A small multi-label image tagger, trained from scratch: 64-pixel images.
Rows from block 4 of a small multi-label image tagger, named by matrix and row number. Rows with one number belong to one neuron. Each number is 500 + 25 x the weight over its row's rms, rounded and kept within 0 to 999. All counts start at 0. Numbers have three digits each.
After each neuron's rows are labels from the 100 images, of 14976, where the neuron reaches its highest value: "top examples" is what is common among them. Only what is clearly more common there than usual is listed. The data: streak pictures of flow and ridge fields. In brackets: how many of the 100, against the usual share in percent.
# fc1: MLP up (model.blocks.4.mlp.fc1.weight, 384x96), inputs 0-95
# fc2: MLP down (model.blocks.4.mlp.fc2.weight, 96x384, transposed), outputs 0-95

fc1.370:434537485534531515527460527487501493476506503516453509501538467453496462486507491520483453491491472517494516501491528510500479487541498562473487542516512522511503477539479536521447513527500506494534482460503471478503469507509507540514483515490475562490519499506508487481480501504514489462
fc2.370:543522493523518521496452501462496479477507480484551461474476465516544441519509494501471520470518504487511496493489566579492498478509512462515507499483509510473479536471523494474459503500502519535524478481484491502513527523487479469468494498505494435486502505510508470500520471494499469515
top examples: saddle (30 vs 10.1)

fc1.106:404510524510523508528520523490551506508488504493492503501523508488521454492494514505524498502523485496482498483511486489487523533480494528474523497488479500510459457529596488495492457483505488518466572487459464471507480498513503533490496513511466531507488521489488482482522509497488525497
fc2.106:479465465540491510472525495503480492469486506475501531486500497486506478470565528542505485507500523477463481496498529553529515495489446446492488451505493515501512444478505519535516464469507462508496533523476511541514493487488507506512454508523509484532498520514511468504477545548491481508
top examples: source (57 vs 9.6)

fc1.213:437520509508480500497506518494489462485494516495480467510507499543491532498467488467483501501470522476501484454499490489511518503514509477504505487475548497534519549469474493506470504473528559508474461496504510515525484497502520571504494517480552554443486535501485482534497482459480495477
fc2.213:515567509474506442499500490514527482517501477503542474501471497488485487532470533493516496476502465486488496534469516509524510488470529546490497536505426459543491513556496482515513523497479525481487546484486475449454484517460510479508535487483494477502503475502496519494491516474516505480
top examples: fine streaks (86 vs 49.8); pair of whorls (37 vs 10); whorl (28 vs 9.9)

fc1.166:476558465509507501505506531436511473467507472469496475514510476497520487511471491484503478490501518493488503457491488521505493492496500567501468532482533497512479491480485529492459499504470565494476540483528503511532496511447458464497514495549554544518488512492495491490520479496538479515
fc2.166:508546504461465504463487506481473509495516523544518457513480544469541497462467487505518457522491508508518480532488469519502489461526490519496455526530502504456471535531509500491492463505490537543475502512493508494476495491477435494463503503441544472497472512519529504501485509495507478488
top examples: saddle (70 vs 10.1)

fc1.100:450474511538480469507511519497572505530490482492481511498522504515537442521521503477479515509509545498506530514486517532489509510478469535498514493475477504514480465523504516502528502462501452504486532478471485493477494480452467481499494510488543559530514513510507513490537505454490449535
fc2.100:479487450494487535502530498462430496467518506509508546487503493450502459486551508527520502506505469522497507505502465474479484486491448533523505458509515537513522468504513520517508475495501465504492518493495512494455466484530493531492469495490537486515531526486459483473487505566465509493
top examples: waves (47 vs 10)

fc1.79:485564483475487496455497514498507496474473474526518516492474493481492440496496510524526514457458494482485456443490529471489534495481489508517489529565530484532516530493545467496512500481485454510497516501476510513536492518521477519519479500471477481514505475485489539490474514489548535475
fc2.79:462489495531512515484470477453500532536537521508508495545525514456524490508528500568483545509511541514498484516478500505497504508518498514472551523479448523526474469509533454495506494498520478463511519493508484507495505530492510531490494515469478489411492491501503471489484484473494467485
top examples: waves (46 vs 10); spiral (45 vs 10.4)

fc1.368:481517523497464536482479525502412505491485476533460487491531506485484549481451516499524497504458512501475483512464463496514506486545534472475525524487472558485475523529490479495494512503483558517477487511520473469495480527491520527513509464499466503495482529506498498506477532542500512498
fc2.368:519495533432504525483508509488550520483488486510496475481502507534495544537466508490463490481469428468509514504498503465504497523468497489492488561490502556498476543491472520480506522520522497526492474486527503493485514470495506516521529504480444510520473499477456507507507529451476520522
top examples: pair of whorls (40 vs 10); parallel (35 vs 9.8)

fc1.187:486522451501457438529490514529508471538542496509490494497504514518534472488494496478476571506505493478491485532526501512523513483494428531494507557505513501523512472522496517453490523491524462471490490456501522516484484544490493510514443517501530504524496484499479494486490543481512480510
fc2.187:499508444472507502483493488466474474498500506522457477478497539473472459496524528487548512535501517493499474486492498502514480466479465571526505531505511490523547453539483487515519485454480480501495503478477524480463511514544501542503486514488529512456485500530455483483504486513502495549
top examples: whorl (86 vs 9.9)

fc1.225:422494513487494554519449495454527473492467515525504505496507472465499541497528494530466483493508521520510498492491493517499501486523533478525445500510459507514502548496494518525504493513493561492481528519507531446492473486502501564475470502485481550499474497512517498484485506501478470491
fc2.225:560515495458511426479474496520515491509513442518568514513507464488479519512473501501492523476509481502500491513557515525482492487488496465492491540527487458495472531487473526507460508510527512544497503510481471499470461532477470480455523508506471495516496509502500549487478489482498487519
top examples: whorl (42 vs 9.9); pair of whorls (32 vs 10)

fc1.240:415481482542512499512476517514523505464517490537484477545522479487517508500501492473493493443497496489491520500499508492504497490565489545508548496534491492521484484536518516543459468512509485536529496468463490483522481492480522529518482521496493563482542509501502472472484486485516497469
fc2.240:539507479505508469452461517486473469489517527504537471505464471512500459496532506526482481494511477518532504491519541589516510455513494466501522512511490513446500508485482501509479453486483515481505516488468468505475512501496498472483466507541502441503510493494457489488510471510532463484
top examples: spiral (28 vs 10.4)

fc1.93:494568493522503476475461496483492468523493508547517445481503489494496486546505511512472457502485503487507521434512470504513493444501485530511460463532484490510526528496477539511512519494475494480510480477501478499507540482499500494482500524493553470513535478485544494516507504563516483470
fc2.93:485531481533509501494513491461470466422500503550507450512493494490497496495488480520493508526463532502486500549472530523537491532506506508477515515521478496474532507517495462498476509520501517483510523508488500526492524461510551508453433550488471503475483491479520482516527513487532456497
top examples: saddle (46 vs 10.1); spiral (38 vs 10.4)

fc1.163:483519469504474467518497506518501466535533477521494506491510501500526502495495501461476586487510500485470488538522480508548494467465455552493482533527507492507474505537477506465510519496522471469505508463520517510510508548487502499517457514519542505511489472498458491467502548521514455519
fc2.163:506498460480498516470499475467483479474505508516452459472508530484466481503513516468536499523501500491510469466508519494549482467481489542532529551530536476492533458548489496514509458457488513511486494486476531478486517509544472530503515510498511532452463508539486500505509477499499482547
top examples: whorl (80 vs 9.9); fine streaks (75 vs 49.8)

fc1.322:422493504518528513530453523506509495476477497513462515470541483465495464505496487511530448486500476524484514502491524479479491504512496549490486520531512513524466478540511524525430487520486508500498518461482489477515463484526507549508491514491471549518518515503528462459494474516484489505
fc2.322:521509498497537510491445506479487498477517485487583481472494463523518446509504504519475498481502527481518498478497533574496516457499502449493468489471514488485476490410500513488494501487497523526497470506486497498532526525489472489462486507517486447485510482494497481491510471507505506516
top examples: source (53 vs 9.6); spiral (29 vs 10.4)

fc1.355:470471498545503502486524478470490496491490514517471491500512541504501518466461551501496497523491573479461512525496476472524480520519485519482503495461456496503517541520454504509506545479504542492481460511547482528502462495499508539534497482495475485507518519540492483477451477530514473470
fc2.355:516511501495488525531501472508529520551481478502461505538494524530467503531444480494510499454478462490495489465490496495524491531494508495460529455490454485485499531532483513471476557522518556505511458485473559514505535517494514484525537501515473505488512512534530485534520487500485492507
top examples: pair of whorls (79 vs 10)

fc1.207:451499479567489482479528503519570507497499498527495514506509478517527449509567474486502520501526551475485494516499516501489527471453476517502474489514496516484544476538524477489533475472532461508471509495475498497497505537459484496533493500504535524518490463500497497495506506471485495550
fc2.207:440484497507518514514511505461443531502492501479468529507483503482491464505553497523485513503496446517498515527492514486515481526495471532464526461531507529530476435518485475502499522466504453488488519494481516508489498486512510508563491500503554498481521480508468466465479491532473479534
top examples: loop (38 vs 10)

fc1.219:425487460541478482491465491528498495491536477499498453534479496486512482495489502465492508482517478479506504508500498482526492490522498519500541470545488516477515477535540508541452484529530488541532478462464491512524482488499530522492487521468483565479498492493501455511494464478509501461
fc2.219:520510476521511469464460514507483475525510542533535480537488511524477451537532513510479503489514485484498508519518536571477513491514491470517489506509445506467489472470489501505454471503469495497524518463474486522475506478510487463495458510543493433498513494501484453478511489502507463492
top examples: saddle (38 vs 10.1)

fc1.197:481458472498509514450500529520413494502487503497486474511493502509508490460441539517537505517501565482512519548476522482512495493536481485496487512515461520525511524544465493498487482488484516494507509508493449514523476514491482495504492481503455514514524528508499496473496516578494517504
fc2.197:470483505461501528520523502500539513530483517498474486452495498508507493508507471480502493488464431449476528476521514483499495541504493498447528498486510536464509455483457520482477469470504518530513473527508529536520536488520496541528566488518480520495488498508478499512539533501490528525
top examples: loop (38 vs 10)

fc1.347:423477474519488525485446465518510488471456465491592480497535495513487444500536509506524485519554527494485485514483529485492509519512487495480481531520461545524515491525521487527506475487491522533536532483492506522503478497506496502508495502498524510540484483526478488490503507517502506481
fc2.347:566499512491520481482455509515498509514506456508529543512493501527490506499520501490516521503493479495482504489522498575494511527512508423539507438482505485521503524457447517482492487465500493499541503495464477474505479455481535495530480506522500475518514485505475490476482510553477487490
top examples: loop (51 vs 10)

fc1.104:476503475512484529501462488491495506494496477495499514476509485459459510477512470474463522453521506517520558536517498505519464475511478506503479479518477482519533526513524529507497496541470510511598508491482478507489520492489517492532520472477480569510505491530506487514460543464507522489
fc2.104:523497444522468469481468518506519467497493484499528515514481453501564501503501479461478526496483497504471542503513506539489513522511492470481510507499518502484487515453488512495462494510491503510568508468481484530476458518490517485451494500555492455504555488469463511465525498511524485525
top examples: source (83 vs 9.6)

fc1.203:495574490473507578469510494523476513487461494538531504447492520485513486476537487506525514464458519498472475465465490488522523509519471501461484531539497490514542529510513507512522498499472508492508537470495509506548526488462530493537513513487499459487527504480491500509479510510515524473
fc2.203:491500498518505511502521498475498500465537522477513501530554483522535509479521491559502519507503548497493473558494489485466547510548508480471543500504498494495503501483498497522491509506477485511479477480552461481520510523505496546507501531507458507419487472501545462515519495464503469477
top examples: spiral (91 vs 10.4)

fc1.39:509496466530497489503489513486503542469505513497513487501483511498503500535468491501483470506496490513521499524490510520480509488501481538476443545501508508489493486535489505496521495483486542469503572461544483451483480460467455472462508470500559507582507485517476488482525506514541504514
fc2.39:496521451486479543499517491504474505487499513470512473504515509482532490457480511443508505517534538496473477521517472503490521492533483528517458467532571522462488503455521500489506466520510496527541501517486536502505517513507471512451520510451525542485483519529526518506494497538465518472
top examples: saddle (45 vs 10.1); delta (41 vs 10.1)

fc1.272:516479518532493464536459492530539537442499499506502523562509499516490488506498507519511500510511474524507507535493527455472530498509509563495477513489508515498491542540438516518474505527513500494481512477483482513485500483502482540475514520511497484514465496477469479484534475554437483520
fc2.272:478457510510504497505472485436458524553494470525519462448512487487482471502473501469495487516499549513501530476485499535510488534551513489497523475493530450470515492425504525495490499529507499511521490485528542488511513539521503482496500492506505484518498530495514529520533441512475504502
top examples: saddle (50 vs 10.1); source (30 vs 9.6)

fc1.102:452524492488483548495444523465500482497489493495474533447518501454482540493530457510457468491527495520499521493514482525461500475537505511463454514493518521508486512528531497530484490534519531510540513518519516517469479491485534542500494489478476561509508514504514502523469492500455489515
fc2.102:532509489475488494471440497499488472461515482539540485505471472514497531512483477503483494454507530512511481510503523538483509496476473444492478558498488509497479535459507487502459523492513540518531500458489473491489445499481497499475534472513459442499487482474485509477499452475507494521
top examples: whorl (64 vs 9.9)

fc1.144:432483470509477510503422452507504491497470466488565480487547483483472466498519507482528476482555491482515503504496510480503535498528507528510494487535480519495501462531548467530487472517505510532519517446462468533494473485487509481498494476489518514517497496514505488496508471503490515478
fc2.144:543497482484501494481444508525469497511522480505553509494461476493509501502529487490496508502491486475492494512533488569470520525531506419510472479485490462496489513464462501486477476453482486510538528488453500515491471487490550480480481497517497466526527481483481466467488482525510475482
top examples: whorl (25 vs 9.9)

fc1.189:508468520502532437542490524479476486479438517523496466503507494520448571512523475496532502489532510499498527466493541470519474489515519439465518532518481553483503520475505493500516512505507503484504549528482516448488488500485522515512462499483500501501514498511511495520467513512477473475
fc2.189:480450477481509521478541493495489514521472509496498521495538504498530532511530516530485527518468499496521493501473484491483493496423519487522486551511510524529499446545517504472531430496499479508495481501548454521513491497505503510518551498510517562507482529502492512511525532484483529476
top examples: waves (99 vs 10)

fc1.42:449553474475531572486517491529492482474495472513473507458499497537488481464534493494511549463457492491435480479498487482524522506502501512465469511514506473502551531530492477495506512495481497510509503519494511481540518502483523495545499508499523456500482467486506488499491538493544534485
fc2.42:497468522525540508486503498497509512446493526498464525542510496499571548480520498535463517487502531481514515506516478481489495485510505482491557483502504470483480510469484465528518494522498479494448453491509463499537507525498456496533522502493482516440520447497530483500495491463515466504
top examples: waves (99 vs 10); fine streaks (79 vs 49.8)

fc1.375:477511509514489576497486501474517493492465517476516505565473514555504533501448472504493513531480521461552525463488518495533513498475499463532483478453522492493505522512472508500502496511522525512524480476494515524509499459538516531494519500490536485459522473504461498528524501506477487457
fc2.375:496533523519509455523542493520485483511489495491495495541516510504501517520476533484487459503467453497485526527462508499539565496533492544489491514515433455524499523540447505532519548497485513462501506530481517441474494518493494468496474512486505526537496521501516517492509509498507473493
top examples: whorl (99 vs 9.9)

fc1.143:437526486484508563530448505498487481484439450495560496468503512473482506524524505494479503494551527535514527495495518508496481499498477471492476522503484505519500539515497533520519486494502549519506515535476516505497511458485506550515466484491487544494486468534507488512466532484491499481
fc2.143:575490497467496446497445506555528483507534470497551523514519470510502540522480501479522509485499480491483494522515490553515492479499508441517506503481473480508485528463452528484492514511508535502540487496493457460503465531501532498488463484532476483517514512487470496499482514499482498505
top examples: loop (29 vs 10)

fc1.357:492510500512494446513467502492508524483496502494530461469493510511480526515516515569484460486504498478515510444516488489512494490482499489469479473498479480486489547463495499523492513506483533507530523508502494473509499467477503479476522490485576451526544523482554484528520522555548525496
fc2.357:480506500518538531496507497447457484454519503558465492482491499497535502495491491506479498502500493487481481555469495489494476532504506501486483515529510486452524519539537469492530484519468493503506555505492473532515516442472495515454505537480548537477480480497539483511545529489514490500
top examples: waves (82 vs 10); fine streaks (82 vs 49.8)

fc1.242:498489490494546566483507504483509492471495521462519459504482501528504551519509474499491493484454548497515568457510514501566518480472506484500520474510460481479515500456477510486485511531526477537570508514480525510509489476509480493506496505486506475511521536523533497503530477491499471494
fc2.242:499490479500528478487516514514471459445470512508453509508507489472512471518501519530512447504501476506492521522484522549521534494511493556501474505512472493512521503537428499500479467495495502454506489529489536532493481533532489527504499502527507488506527478478556506508546542530526477469
top examples: high contrast (74 vs 39.5); saddle (46 vs 10.1)

fc1.309:520431493538523484500473507550499524461475520509523499561486494496516498507485501497507511519510491506530513554484523468518494509492520574491469506521496538508477550507477505494500508505502491453471563510513478465507462467501468513464493496498513488492486491491483502461558484516502491519
fc2.309:461470474480506505497478481490486514526477535479537473480534497493494484485490505469483469532498543499508464471508507525481509544525498485499525480524533465436516506450504542518513474511500493503545493498508573542510526540508501499479531508486518522530503538548546509526512490494476518504
top examples: saddle (46 vs 10.1)

fc1.315:458518482510494387495513512514501538493472474488475498477488511528505458518529514484495489480489489455501500541505481496522497502513469546491507515556502521528465554530505537485478499468489493456479519497497507517495509483494501528497459534482532474497502486492497499480473532511526484531
fc2.315:524495455539492493512507495468489476536485480479478471474494508459486486525490494502523480532494540497499448455491501547541511476505449490520530517517475461466536488492535499527548515488488499480507487465493566503479521580518475506471491487485504513475490522507503471515500507500495504529
top examples: fine streaks (89 vs 49.8); saddle (51 vs 10.1)

fc1.103:423491485514491533493453465521481489495466484479590489500494498488483484497509512535496472505522519512473493514484518498513492500469479455473491543502444499537505515493463506528539475473481536490500524498505531504503492451495479513510488481489524543521488490527459494491514535513534476494
fc2.103:561511516473520456501477522556517522509526457514538525516512497513520520503490506455536516504500493504480494513498508526509512527534504430518510432471491480522495539450464517476511513496509510513523490526494461461513513504473529465500475495497495495519498499502503537511466509541454490476
top examples: loop (54 vs 10)

fc1.184:493477509526478430488479513461546493520478482468506492530495518527459515516542488470511530514521500504502538460491511488507480519469472476477515510505499527517537451476517548512534514490502450493496531519489523482497502497482502515560507529506571540506517488502496513496501492503469450512
fc2.184:444498438511472536491527481483460510485513515516497520470503491486519470507578516498493504523504463504504497526489485462458492517467505482510508489531506547500490458526503499496503491477479502479501523496539468508488480468498526501565509506503542523540521514507479502488491506568531535497
top examples: waves (100 vs 10)

fc1.310:475444491513492445515532486533522537498496493491524506519486507491513532490522524501485510487527504496506504528479534453520516533459489531476499492529518492513506534463445517486479485510485514464486589519483515514492457468478494540484508476466520502498511475490506477484451491534479468515
fc2.310:474464460472506518483492483502473484571492500487481510454521493448478491529494476494493496510496517484486494515510511522511491521510487483491540486528512493454511431492509516515533441481485509511509516494518538541527509519527480500542557486511539550517492522543543484516519478497502499482
top examples: high contrast (77 vs 39.5); spiral (47 vs 10.4)

fc1.45:506518502520504516478509496449495489526496490486556466526498481530532484514477499488522511509452486506497507495507509401525516496499516449493463508470540519536504516514518510510500483494458525474488487493492470516486506487456471525502508498500523475497470486526480517518500599502513501509
fc2.45:505530524513493486503516498553521480504515513496522507477485510528492507471478558480526529525488535507504485521518489377525513507541532495503509481503486528550517534499505478483500540489508494479491525535498471469549505495503484506513471479457520524510498491522509524492496517508477539497
top examples: fine streaks (100 vs 49.8); source (89 vs 9.6)

fc1.157:490473500485490475526494490438539500528492496489522509553521503507488484529463519482499490530472504502538501532524476507489514528491478494511476508458523484495491468498543531520489499495523490452469488483465495545484503521534462538508476469505489518497513521519469497504475594512447490503
fc2.157:461455517543478479486520494515497470418456507524452476521483480477489476469540518491513529506543558499485487495492514465476489498514502524508533489519497468518500485495513480490525502470500486488455504509482495491517494459525499545536494499542479515541521488468465475484486506480519502464
top examples: spiral (92 vs 10.4); fine streaks (85 vs 49.8)

fc1.36:439497499513510507509477507477518470470496497520487479505505506514523552512465494485474474470452507481469475484506501511509528497521522489526481511513460510537510531479477539510456489480514563493501493531513535451526479484485503547503492508525533574468464541516516472511500502475481486483
fc2.36:554544493469492438460502502518533477501508471517562505516488505470484526504465519468536498471516457495492502517545519515505491496460505513501475565521471461495486535535492501501483479495518501535491510481490485488479485507469476488442507509469479469492489507496476540524498541490503516479
top examples: fine streaks (78 vs 49.8); whorl (25 vs 9.9)

fc1.54:469531471475453505489463511468507501510542480469454503523505488497469503487495481513490464506486519501487504488520495496556463486533522486473520553501523514517476546512483473508466503468532541520486465495553483511522510531518491536494501495474506556484528494490506522499444495450510518527
fc2.54:502518475483499459520515478512517510528472495493499476549463523513540478562516473454485487490480492485472507490500540526489524478488516491519432533517480519459502484525523481534474520508505583496508507469503498494472491505524491477513520491519518478516490476480481476459484521459486491548
top examples: whorl (61 vs 9.9); pair of whorls (26 vs 10)

fc1.171:443531505504508477464529538447529521459538483506459480496488514467510531466454537485455471508492517498500499474493485530514525490521536512493464525491493495486485558496481537505491496480479570498495487477541514478520488501489475518498505489522516520518464504524500501498501484468536453500
fc2.171:522571517489474511499467489487504498478494509527505469488505539502474503512427493470534484476520511516525469533520472513525482464503505512491471535507503483472490583543509509517493496512512530531507499494488536474479504496470447488451523507442501468487516495495529503488502482508475503486
top examples: pair of whorls (35 vs 10); whorl (27 vs 9.9)

fc1.138:490490487480499500499487508470504502504485480521526501541462521459464475510501509506520466525486494499550517493483471482506526516443478495558478501453531498476503498485527526509491508485503508473484464495449527556489505560553482543507479501461486513490509492522475495507467539528508448510
fc2.138:457463513544483500506507499506496501492466470495471507504494503508523502483538499510494563513532505518480486510502499445500492506565539516469523509491473485531478473516504476484524557504533498519489469538530488489542479470495507501539466486496486502499544499487517496507454472436532461516
top examples: waves (76 vs 10)

fc1.107:447492523488482548506503512502502454504466517520506464504483504538484522513490475468512494494457516463524487443497509483530510504506504475547494472474539486518512545470518523501482514485532556511494467503505542479505483476525510561487472502471510521449499505512475477537509509492465466474
fc2.107:518520530483500440526528478515512494492505470485538506500515499474454502516481543501506498483510453479493495535484518481521512502463541553509509523513409459547497520556471495504518522503483489486489527506461488465468487516487516498483499507498484513504511497499497507501479483428516517490
top examples: fine streaks (84 vs 49.8); whorl (55 vs 9.9)

fc1.26:449512471468496542506432494464481497487449481493512516449522501478461494502526469500453504471531503515514524524490478512488487489537490495474469532485472540517491546518512504504497503517488526512560514518517532496496494464515517520521498478493484558518490509536520488510492545527464510515
fc2.26:550524505462483468498450498531544463477508462517544503499496453523514542518487495476487510473489478507500503498529497529493503507498503449510503545495527500512486546448500516482464511510495515527528504465472454484516454492486519499455516487539467473499514493467456533472510496497502511526
top examples: whorl (82 vs 9.9)

fc1.94:495490511519510484507504518493502529502489481508543505484473503478526509512526545525475458471515516477493532503478494495478489556485496495468501465491481511512543537506517476523522520514479579466493527537455477511493474453465531514458552494480509455486535481481511491512482463486475529483
fc2.94:525520468514556518504548496492475495569492503539491464470491504507500492490462507516494526526506506483514510575502484496489482545511485502488492488500481455491497518541490457514554499531482520508508494500500500491465486514471492499458510549500503511529443474521538492538537497502514510465
top examples: pair of whorls (52 vs 10); whorl (33 vs 9.9)

fc1.305:487503514485477536492473522492413508503498500509462475497534506470497553489447507516536538511471531505499481505457448494534525498536523487489520546488479545484477539515486496493492508509479531523491510499507474484500489515498520532496493460505462516485490499505498515492486533573477507521
fc2.305:497480546422510511481527512492545523492505498506486476472525511496461517513478516487454481480489438472518514503508473460502497495473492481463492571499528557489474496465496526494505509508537501517478482485527498494496479486505506521496550501484460473501459511491499504518507503441471486495
top examples: waves (41 vs 10); parallel (32 vs 9.8)

fc1.285:436502473474483554526422504517465473483468475534562499430489491463461478507516476487491509477527508512522520496497524491496490512517487484520476503505476498499499499495511498538499474498497537508494506532467524498498489450494508552503460496484500532486493478526531502527481497472480482479
fc2.285:572472498457495438490471519551515503504554465499564530516500463504501528525481505503501518491505482491507508506505501535489507492497514429507488486510455481512490511484466517480458511475499532518533501497482482489490462524502534489454461471522469483522512508493483497487468487497480500493
top examples: whorl (41 vs 9.9)

fc1.371:478486483510465514505509519516478510467468534478466538474511513495502509530510502494475518492504466502500521507509521572464481519465482530485495503472468484509512482533500483512541492489481486449527496507500520495480435531534489513458488479521517551517532480494497473479521414515514482506
fc2.371:518513468507508512523506500444496490495535495541521520496457452476474475465483526510501483487552543488489499504509507463460494506494483538507501481458514487504505511492502490511469476513522516515509497520488543503480481537506490529461477453489527439505517482466504525492487407514494478498
top examples: saddle (46 vs 10.1); spiral (26 vs 10.4)

fc1.24:475511472445495484520453523476540539479504485480446537499501483478512495499483454484490493492486505534508510491524539456516486496525498574492475494538519493527490509537535526487467479530513501524539479486521466474498493513478498526466519529507472555497530496505505452487476512504484514505
fc2.24:499526530490501487507461515547500500461509521496521463526497508506528478496518470510487494503503520516520485506502555588579492485486490478498503503501519511456511515479550528504500533528498490459516490452549513494536532517471514468486474487498473468502522480493489471502511489483511485539
top examples: source (30 vs 9.6)

fc1.136:470484507488515538526492507508520447457487492525504477495498522523493537509485489497472468464464524482513485469506516505538499482512525499539501508514484514523509525492508523486452516495548500538494487532490536415485500478526493549503454519479502552437486516518518480508494502489528508472
fc2.136:520469484460494416471523491496517479505494478515518515509510463477522476515462531511512501467521438506512516520532538530530517484457511534538508541505455472525504482524468503501460472490487529482490513503481503497461469522495506509462482503517475465506487528508485533514524540499487530488
top examples: whorl (27 vs 9.9)

fc1.198:423517468499511553506442473497501480506451473494593486481518500478464480507524508500512484492563515521504486490481513502504488484508465463472498529495493511528502525508487493510511461449491539502501513508494511504513506460484505547520473498494494538485480477533498483526506518509499491496
fc2.198:568505516468513447489473518558512501515550465506556529527520487520500540520487502480531515486502483503483480524491503545493491497520510432523488457469451477518504538480460516478490517487500530496535502522502460463515490511485543490499466487505475490521502505490490506505475507511484491485
top examples: loop (34 vs 10); delta (27 vs 10.1)

fc1.292:415497466538515512509489528493514512503519488525467513499531464464491502469501476504487480481502477507512519511512505508528479497543499538477500512541525508504514485534513517531452489536528507529546448467489469486492499503502527551506476508473465554469523507493503480491475498469545509477
fc2.292:559518491520498489505481506496495490478507525459546486494485484531512443542511497498460492472517506505518501471485540589489490464512523461517522498498468491473505517459517512507461511509483530486526495475491490505483521507485505469472483486511481442483527507508493459473511453489507457528
top examples: loop (26 vs 10)

fc1.228:480470531505478482503490510455472516540459489490471471515509498495477545485419527494520512529488555486471562480510499480494479507520499500485527547487482515532516526533467487509474524481540534516483476522528477565517513496494483539515505476462494495480519516516503477478493509495489509504
fc2.228:519483484484504507526490483511509516552483500488457470532493504487519485517517468504502514463481478502459511495488519500493475502491462515505485544509473536499528447504485512497472525509504538476495485502525557542476510457495509495553569485586490478505507493499508506518463508494483453501
top examples: pair of whorls (79 vs 10)

fc1.193:498462509550503429497504495501491521531476484462503471470493519541506495471509542530514516481511507496475523534478508502550480537523471545491494469506479503522529573492469531520524522485507527495509499530485479523470483462472505512482493533472520443485530484482511515507464498499503490488
fc2.193:519505470522489512534489478466497489593484489509480470469523488500509483519476491505508490532489556489513480478474514533500493546526488489498508478473485422490516510489519475534493550520486512478501469476534530504510489548490527478434512484507503528499481492504533488514520521485504511479
top examples: spiral (58 vs 10.4); saddle (33 vs 10.1)

fc1.297:460527478505488493492510500447482497511533495508472491544521481492477510487509478496487471491478490504517488512517512470533505494523489537460512489533514501480513500556510530512439459523510501527538446470527484499493527533517525518490518519485486553422518519486529489479459497471536520493
fc2.297:519511524515473490509464479564508490499490485480499465511512491516519461513449490498496491490493449504511506521476528560546507481518540508491515461499452481521520516517509479505461540528483488486528501435527519499473540500501553458465489474521477476490503506503472475511522482477512505532
top examples: saddle (49 vs 10.1)

fc1.291:566483506509463514471462520508480506461497475521500517513488513536476430494514507518495478501502526498525503556470534471502516500496464543540510509493507498494493530541452503495506463491498500486482540476481500498483479483448491494477518487531515525517460526500508482485525436535514496533
fc2.291:464510474463487532528467492488499506521464499523522490472489485476535473502505532511484488518479496510502562467509506512508475498550498534487520435489518513490487484451440506465446506490516517534503494526475540499469511564528509499497495510491536516486530505521502528501502460512475464509
top examples: spiral (29 vs 10.4); source (28 vs 9.6)

fc1.9:473513475548511466530476496505516521484500486538527462536542509484553480496461455489511494492473507500504503526500515500496495492507458607471495513498512486537458488484473481488466481497472491480490571491494497490499496493473480483505487507535537533504507497495499491467495490518507467524
fc2.9:478481477485465526459476505454474479492511527494507487465488495479487479464499475493507480529519501509492502501502492520494501451479458527505514483543519510439519461503499527483504388526478511514501485506499522529503515527529488502477468512516544499488486532535486537524468479491522495506
top examples: spiral (40 vs 10.4); saddle (28 vs 10.1)

fc1.85:461522512515499511487500508480500496505496497497455495509501509447497525478438530492492463505489536507460522489488480500546482499560533517463495530462495509463522549503462497502498527493489559490489448490539487500486496530518527568504492492504457520495508505529526521504469489474493498470
fc2.85:537535525502498522490494466496517513510470475466489457519495482532488501517412461482476490476505492505529498488515492492512484506480514485484491475473463488503498573520503512498509557526522561502508447470479525469482535504488521477493540496499464476498498521491514487504500497464454490510
top examples: pair of whorls (61 vs 10)

fc1.0:457506508483520498516486504512464486516442487516546491486497501470486517496525475491473491485469508508491482480475564443515512504525514501509495530464456506508502516493488503488492524493488544465499486527492545472519461480481529485498490501471526547459501501518498462539511578520460494476
fc2.0:540520503453485451484497491531535496499539472501552511506503486515498539486502531485524511521493447490515491535538494464501508529487527464526491540498460511522525487501528501479490511511500522516523535503484430494556514499503538486495496486520487504525489528510486537503464519452496555487
top examples: fine streaks (99 vs 49.8); loop (39 vs 10); delta (28 vs 10.1)